From a checkpoint of a small audio captioner: decoder activation star_relu.
Rows from block 6 of the audio encoder of a small audio captioner, named by matrix and row number. Rows with one number belong to one channel. Each number is 500 + 40 x the weight over its row's rms, rounded and kept within 0 to 999. All counts start at 0. Numbers have three digits each.
After each channel's rows are labels from the 100 clips, of 14976, where the channel reaches its highest value: "loudest band" is the band of the loudest frequency at the time of the peak; "peak on" is the class under the peak. Only what is clearly more common there than usual is listed. The data: synthesised sound scenes: up to three everyday sounds over a background. In brackets: how many of the 100, against the usual share in percent.
# convs1: first pointwise conv (encoder.blocks.6.convs.1.weight, 144x144x1), inputs 72-143
# convs3: second pointwise conv (encoder.blocks.6.convs.3.weight, 144x144x1, transposed), outputs 72-143

convs1.120:518439485471569526518463494492426493445508527543503556435422525495545506548413547522430586508489557493515501478426556478499523543494507500453437481511479538551497510481507499491551541474362517517458514469503541507466
convs3.120:472434493526560470444521436490483541375479472504442460475491592514519494491503515474440507472413517546511462510551480542529503496528534557478520522551451432396505491505442459466504518489447515540489512490583532432518
loudest band: 4000 to 8000 Hz (43 vs 10.6)
peak on: drum roll (54 vs 1.5)

convs1.139:472463435447462589510503474481577565502484439445471498539580528438519525434459513453493475534455530469514550504473510421537524515488522460482515532500579524549517517534455504501513504562503528448598537415475462600481
convs3.139:493491535551513467495470552477448515512450503448494515484463513497525502570554503491501526558519533535545521493486500562523632490524545475511511458520452509516440608465477457582502503511590521500501493554558535529513
loudest band: 2000 to 4000 Hz (52 vs 13)
peak on: creak (51 vs 1.6)

convs1.20:522458590491512521530548540577453478540548463456557522482495465501473460506428475490491468586509517530466527535487576506538586527498552458495499517487465507467519501480532467483475518469507499495602468547457485415453
convs3.20:433533534518500490462499545530586437553423543467496492431465531520499500477486449542436532400482506601470464446527461463480453483511460509447491512530424520422513510467548453486502585513490506484494485492528495496465
loudest band: 2000 to 4000 Hz (47 vs 13)
peak on: whoosh (33 vs 1.2)

convs1.30:434533460474522481480567493453483362489476474513504497545494510510461494474507470450520449461527564437508523454484525510574489457495452472508454568538534517459525562495487506490517493513515448567566517510490541516524
convs3.30:465487508485541531438556482436527472512470595514432528443480542472487429463473421492442577489483539487498471543463466509493523443568497546458551447437468530501441400582448509465504523467468530516547509543533483496504
loudest band: 500 to 1000 Hz (46 vs 21.6)
peak on: doorbell (31 vs 1.5)

convs1.117:480470531528523464477531518492493525501485433537538444529504524461534458494476546516533475489523571503434484468477548520467533460513563487454472531454421463558543414464534565457474486479469477439546452474572534424454
convs3.117:503548494538604462490468524476450515410530484484438448490532451506475506435486581501561438568496515553467484467500516514482508475485518505488538535457580478517544482469485462491495499515429490498481451508487465507548
loudest band: 1000 to 2000 Hz (50 vs 17.3)
peak on: whoosh (37 vs 1.2)

convs1.67:548523554508549537472461526466424499471444521454518604499533475506433514537460500474491464446480515479516488497506447510557486463489472456437488487491451505608480407479485436443490452481519504460546519437469498513483
convs3.67:524432525535517521459524485552470469553450487510486567510519488539419470517448468483483505669499542523483449491558496551536501506443603454522555522527518468517596526487540498546509501531471466509497514469575510490510
loudest band: 2000 to 4000 Hz (44 vs 13)
peak on: whistle (32 vs 1)